Weights of a small image captioner.
Training: 7200 steps, batches of 64.
Rows from block 2 of the image encoder of a small image captioner, named by matrix and row number. Rows with one number belong to one neuron. Each number is 128 + 32 x the weight over its row's rms, rounded and kept within 0 to 255. All counts start at 0. Numbers have three digits each.
Before each neuron's rows are labels from the 100 images, of 14976, where the neuron reaches its highest value: "peak at" is the part of the image that holds the peak. Only what is clearly more common there than usual is listed. The data: pictures of board games with random positions, seen at a slant. In brackets: how many of the 100, against the usual share in percent.
# fc1: MLP up (encoder.blocks.2.mlp.fc1.weight, 768x192), inputs 128-191
# fc2: MLP down (encoder.blocks.2.mlp.fc2.weight, 192x768, transposed), outputs 128-191

peak at: bottom centre (38 vs 9.4)
fc1.555:135135110087098130130106115133153108148123167121147132173193089161109069129172084095127103110148166137135145116146134121134150142138087123111108138051152143066138116165102117141102108125110144
fc2.555:157107074151102190108146104159101108131133126168163148143102133128133087099114130184119151111125173125143106177086118144147080087131106136071178105135119116125098120165125099138130102086047098

peak at: middle right (38 vs 9.4)
fc1.447:112062088157121148136112111121095078102204103130179100089101102129091143107055136108132122153150047095133193132125142073143128181128220109167149113153160154146087141160097126111077136109173115
fc2.447:139175149180124143077085124151146166124104205200107139101106143087122133153203117108136095075089116124131162115173123040144177084089100140148125102098104128148178107134098149107116064122126136

peak at: top right (44 vs 14.1); top centre (34 vs 9.4)
fc1.130:122093138115144101115140044106074149133106086117124112162107016102123168130140148098119141071134142138161141136157143168182140138159153145203132145166135172163173071117072171169188117146131155
fc2.130:141128161077169142132125099174136095117171110125163114099132132102105100121118173069202092119128068170163161056148113131085074120208127112096091064105100139145087150156130140110117093144104135

peak at: middle right (32 vs 9.4)
fc1.721:162088103127204177126133106130123062087069146110167100148129119147122145111064153137086159077169166128142110128104142138089111112137151099168142128135090108187130223115099149154143122139143120
fc2.721:140047058118131125180158122161125126153199153109109127097111137066135128137180151129097139136060123149146150140165181076102180139071116109088156185169138147160124056146139158139123100110181128

peak at: top left (43 vs 14.1)
fc1.320:093074108155078082126119045146114172119068151111157125168142078153102184126081103113135118067111188085121079148127177130130140127104102163138107130114145145123104132134080131184131124178122153
fc2.320:119105097083173124126081124123148159160126142083121151092104106053140141142135134073166112103163103150109138104135151129123102133158157063143092088075113170098111153056095124092161115169157137

peak at: top centre (26 vs 9.4)
fc1.304:123060141091133068222110070125069092109173138136125064077041069126114097181180113162139108123148103102099114115119115104158169120074086152100120096135116154162165140101095130154119160137188124
fc2.304:130162128116133104114133088120114120092151189124184151149158125079134133125141124101109131121148110159143116129112111159099132132194130121094159165166148136143119113215145120081138189150143076

peak at: bottom left (47 vs 14.1)
fc1.76:157099126083168155094158089088052130128159114044133120062057156098137154151140096149144127152143108119122104112104158080136076130159153072129118118051105155158153083097097098058143076147130111
fc2.76:119134131154145114126127146124159117126162120083133116115187126204135130108112090177148071139052175134121120114130122168175169148147078206162099160141128123095125129183133138115096132095130196

peak at: top right (35 vs 14.1); top centre (27 vs 9.4)
fc1.424:122198151103174158089112147135120090138132126131113102158157148118116175114153172184185143126231156151145139133141138102094101130125196095170129108178210111135164156154129132150106154104176103
fc2.424:097126120198140143152122133103126132129164138127154115150150089132128153140132184120110127219126114069093138120156133203107109139177186047122102060131100106098097127132144076167153152124116090

peak at: top centre (25 vs 9.4)
fc1.436:115159185122146104160139093087143095120071182112158136155109147207077097128175118137185132131062123094105200186136148125097203095115192103144102131151130124142175192088142132105175120150176169
fc2.436:145073145179116102129109139178134174066146129168127127088111119111136124072095086178164138190094065149107103170116102124144129142167165145105147056105151127155094109170185139061151117129100085

peak at: bottom right (33 vs 14.1); bottom centre (27 vs 9.4)
fc1.580:062131117138166120125186052190140181105144078074113142078088133118052110104050103120122159116073117105110104109108123100133124154122096056114162087113147107121141089126122181123148164158151158
fc2.580:135113156162184108135189138149081118144118098135165126044093130078111092149148092105141121112119153071093099150138194078124122097091133148112142127111123170121128066104146138108141130093140156

peak at: top left (36 vs 14.1); top centre (31 vs 9.4)
fc1.512:084180049173094142106107095205123094132146137140148129105139119098137103098053097136177111049074087147120145106177130150111134089150125151119102165088104103123189102076124113101087124152098084
fc2.512:156103173110153126133182092120105142148141118112128126102148116128151108192143147107114159115169129168107119127128142052146155095116077102086130094139153154148111142147057120142104115154144167

peak at: top right (44 vs 14.1)
fc1.410:129186183106100179160103101178133118125145143144136082113133112074106152161150161149146119161145082118149133139204158090129105094159162160140131093119111149109212118139197106119128149077166067
fc2.410:145091126174122156140082137123142132121180113144123136084142135198147116120164125158112128136151138118143156104119174060159116109153111107127123086107140161129068169160102106137134141163117070

peak at: bottom centre (41 vs 9.4); bottom right (38 vs 14.1)
fc1.422:140086124140142117143114164171169098099169121121162166163144155144132101133101165149116213157121174165177173090096158075172172085111057066116120142139098108164148135105149142193069085112120169
fc2.422:171136115111140119155171108102157138140126114114152126144126133157130129168118131095089081153115174135110156177139178109127121079149113106152155190133117147146148103043129120109206125175023155

peak at: bottom right (35 vs 14.1); middle right (29 vs 9.4)
fc1.112:123131158128138097131113151177126099121112134118143172122141141094141186087117088109075192118142112119101158107104129152099094119145166141177130147082137069146103086133047162131161172137145091
fc2.112:143084084116087137157166097113145118135122127117096126137165118174111166165083193098176138170120168162182123167145181090125172105112161143107143127140141129118166136144111134102108061098179150

peak at: bottom left (56 vs 14.1)
fc1.553:094120150110116156120122123149072169184186145116115173145162098158080179176154143098106125102093055080142147072116059137191227099150179165142131170129134105133067060175123153161102188155157096
fc2.553:124150115108161154117151098158117087087147198110160192122100169109168115125120116155186153102167081108128165169120154097081070135134152097061161141108135154137103200097138127125162114070164113

peak at: top centre (32 vs 9.4)
fc1.312:119096153155134133140136112180099077119127091159162155119046159065110129131191137165162138068133091126094104084125094192133125097180188122152109124139127105128098126142096158087168097115064090
fc2.312:156110144143165122123179153148108130105131147121190200132138167124121112171122151153148132153104138173133143133100141043179110114183083158159161101134137148128151029152133154162171099132147118

peak at: bottom left (38 vs 14.1); bottom centre (27 vs 9.4)
fc1.493:107109116075112169136136109134158075186199099108137053114091204145093146190078180103122136122146128075110098129108092121148167152076121073091167205087126120152150125143166155106121165168158074
fc2.493:137146140199166147174170131164151142116160148163137150179179122138085131129174109143119197156132171135178144170094138195189122160168129154138094174191128124121110110166083122154146138150125132

peak at: centre (26 vs 6.2)
fc1.260:104146115105123128130101109096123057058106137054122116064083055087152129150105104090157138110139145113103136127145126161099128160097148021111084110145106106145096219128052110112117105106173114
fc2.260:109108125134115134149097081152109151120168125152125108144149104171128086131118158152091117130148086124190136095125137119095100137119094141144204121157144105134090074150078112123121142104110105

peak at: top left (55 vs 14.1)
fc1.693:103111122112087158106147100081094126118142104111063100098089151116091098129142136207135076091118126152129101068133134153170084089163086092198087132150108160114097111125148183142159113149080147
fc2.693:108155166141162135149201210119162129101104172119158199142132143106126132093140134173095137123100123143104142089119177091159125063131148115165112148151122092181135137125134139169184083126140159

peak at: top right (58 vs 14.1)
fc1.30:146130144177099153084135117122113139140113055145088117127115120119116064181170140154104104075134135131177072095156175153158109148052161110124118131107145136132174100121118175077154085156128091
fc2.30:095161120129180154166216189141143123130138159119133160102094209092152106093112135146140128146142147155106147104152117109195092156197094096168135103100120129138109125153142133147184157115161118

peak at: centre (60 vs 6.2)
fc1.190:147144127083090183145130140112137125115085078114143082075119157166129129145124135130119108137125127154149056085122035088134128110132133103104130157120115131098100093094183132113063103100079116
fc2.190:090135111092184123102144149081143122107118139125158141132124160079138131169103114082096188141126164114104144141144116182170106128182096086141109098139116027139173129073133101125254178122108106

peak at: bottom centre (38 vs 9.4)
fc1.404:160139166103123129122185041114096097125141130137140133135116119104095083123182141155112098109148113158125129155137110065128124159114144114192151204128178181165135116172170169133168067103192132
fc2.404:146157124160143142145145139163135149094130167148184138068125082136135113162177109144164167146143099170130125076097113135123136117158124138112119101144103101092117138185082134169159193151131059

peak at: bottom left (50 vs 14.1)
fc1.747:154107159169069122134139079106089118093143151111136133121088101149078185182164118159125083124101127086119138101153137147161111161118185013136133140027134137173109116112122157090163093116151129
fc2.747:122109196134152156152107125142155164139116096046144145117126124166142059097134141135135093112145120158096108099135085138134126110081098236184106104148125179113152115147163097133126101069099141

peak at: bottom centre (27 vs 9.4)
fc1.617:128136111176139123108145198112101115135143104104130109166142130146115157106185103088105111087115100095137183137096133147171181158161145153102135151106061110112095176148098110112140151086142135
fc2.617:144178136093057120109103134147206162104153159128124069137086162165152124132088095128147091119148107145095119145113098078085119108048109118138166121112122100146142101092171151082138105141139144

peak at: bottom right (35 vs 14.1)
fc1.359:131154171140114131109131165126190194173142131107151162164158148163146145152159168153111187225116117172144186146092158160159144102144114105141088110114125126146153182092126154141136126119137164
fc2.359:144154034121127116092168172110177119174095095147106160130064177177075072059112134128142134083160134113108124095158097137085165118116160167109117164128135149162181126137152170120197118081066119

peak at: bottom right (42 vs 14.1)
fc1.638:104098113110118163130189114097148113190155195161127148151175149105112111153109099152098135145112133136087095162056188088169155122093097086079081109086085110152149137144127122101119140108095102
fc2.638:133129157099119125096148151117102143115111155153090094146098083139080198067147138176164124142118156125109122172093084117123150145112125171069132182119117169079231132114225141116120130103140167

peak at: centre (57 vs 6.2)
fc1.42:164097139084142142135143074123160086160155161142161085159222138121101157158148189179179151084110104134147134139122149148066119166087135098122152167141065075146097128176102142088074127122115084
fc2.42:118181163162121146097084111138153135132112187129077163205112094214104065126123173149086124085148153140132077125138138133142126134088131157158181117150131123163160064121099135123059111092140160

peak at: middle right (43 vs 9.4); bottom right (42 vs 14.1)
fc1.310:104086120145131091086115167102142158169174148148174209098162137146117075164074136122067078155117149150126198108144169156118117140161175104115060118162129166154148120154077184174136146112120132
fc2.310:140137082216131166108191159084182115108091184133135107210086156113140162099185105139113154115088100116092097055130090135165161123133133175184145092095096150113158142141146128164213117130111123

peak at: bottom right (36 vs 14.1); bottom centre (34 vs 9.4)
fc1.266:134141113140110149134124148126114150107109112125111135135207086149088116075114132196099071150122120177125167160097216086119155107129096209111168166132131163163135138209117109129175148108188147
fc2.266:121095109193153124172117141149171106153154148132151131048145179132149136171094114111168214171181101126205112163105180131165096192080142125106140148140120228120086101150100111164122134118137122

peak at: top centre (46 vs 9.4); top right (41 vs 14.1)
fc1.766:112139179108122169132152150138107153144166094125114104096125120071165119174088189112133150129140117162103128109095150180162128108201152152113108101132051158119159125118126176143149089187157169
fc2.766:176118099123165110162177110091139085128094166172158156176154140136126168095118130195104115147077127168092100141137172106195100116179146104124111146086059073166134143151167097098176125108158113

peak at: bottom centre (26 vs 9.4)
fc1.10:134107120145147090085084181166101166178110123161088113101151105100112153099117140070131160149123143089138129101165174142138104106173063117128074120112168143107140205120118163138114068132141130
fc2.10:121125089135116152119173170101180118109132114084161122167136160174116123144219157138128118136149093109083180070096097104117096111166131166174182112178150121116061100148188156142092120101158099

peak at: centre (64 vs 6.2)
fc1.316:119093142142076138155106158122172172123148173138147110093095129147121075163161074113152179196122185138139120128170161169169179115095032201105081092171122131112119068124125155177139094125196144
fc2.316:105053135107166163111137137120123151132176074167137115142154134092122133104109200126102127146106064123147181102118085100138089167229179051155074086151110113145090174169128111174129090112134113

peak at: bottom left (34 vs 14.1)
fc1.673:131094096131109134160119143157095106076120126173102115134172107190092125098102143161126117112143108207151120119138141048196130092134109137180174160180150193166092121182102108142124076125120182
fc2.673:138122153105124122092121126087112134156102137116088174106110102083086128135112066085116108116127143112106114084157098158060078114118127130113112102075077154108093097098121159116185117114123170

peak at: centre (95 vs 6.2)
fc1.517:114078131120135148165129150208156100095037089125103116128141127144116116163120162053139119159118158149107037091098120178122076108170142136131075147131131057084164083106112116129106083115135083
fc2.517:146138091170186132162129094138103180094129132152127142113097150106171122155139106129123153125116166126095140100169128096103162141152125128153149147081092126166151091051189153110218116119116076

peak at: bottom left (48 vs 14.1); bottom centre (27 vs 9.4)
fc1.203:146136098143108137085127188090092119109161097181138110052091150105099161085157114103152133192158113182104089106101093059108112136160131086154065133078110125121106073097119125144200149104112137
fc2.203:180058134158145111108170098079129126125072153128148184094089154135111096110094148164138103102035128124119111166109133137127152059110156158101117072065112124122162136159149080126131096068051123

peak at: bottom centre (32 vs 9.4)
fc1.669:149113156143121195109166062161192160124142086185100136115153133116081132144145111071101142146107086117160137161131126146160145164085128106148179090142150147209146144178106146104144150152117154
fc2.669:168192145165139134093171119125096175137119187132098164157108081124129116057149120221115094111097131149094180160103092086129055107168133148092107160101116112142127151042184138117108119120104119

peak at: top centre (42 vs 9.4); top right (39 vs 14.1)
fc1.708:138053156079147154150184109169138186120109121107116097111123066103167146123096137167115102110134154144134167107078114036129121140147059146120092104203109163121079123051136181136100117164147111
fc2.708:151131141100105115127086127127105169145176130119148162121059125081122120145186078133136179172155144138101121134151170157124126138202113099122125144104087129135105122180071091105125185148219124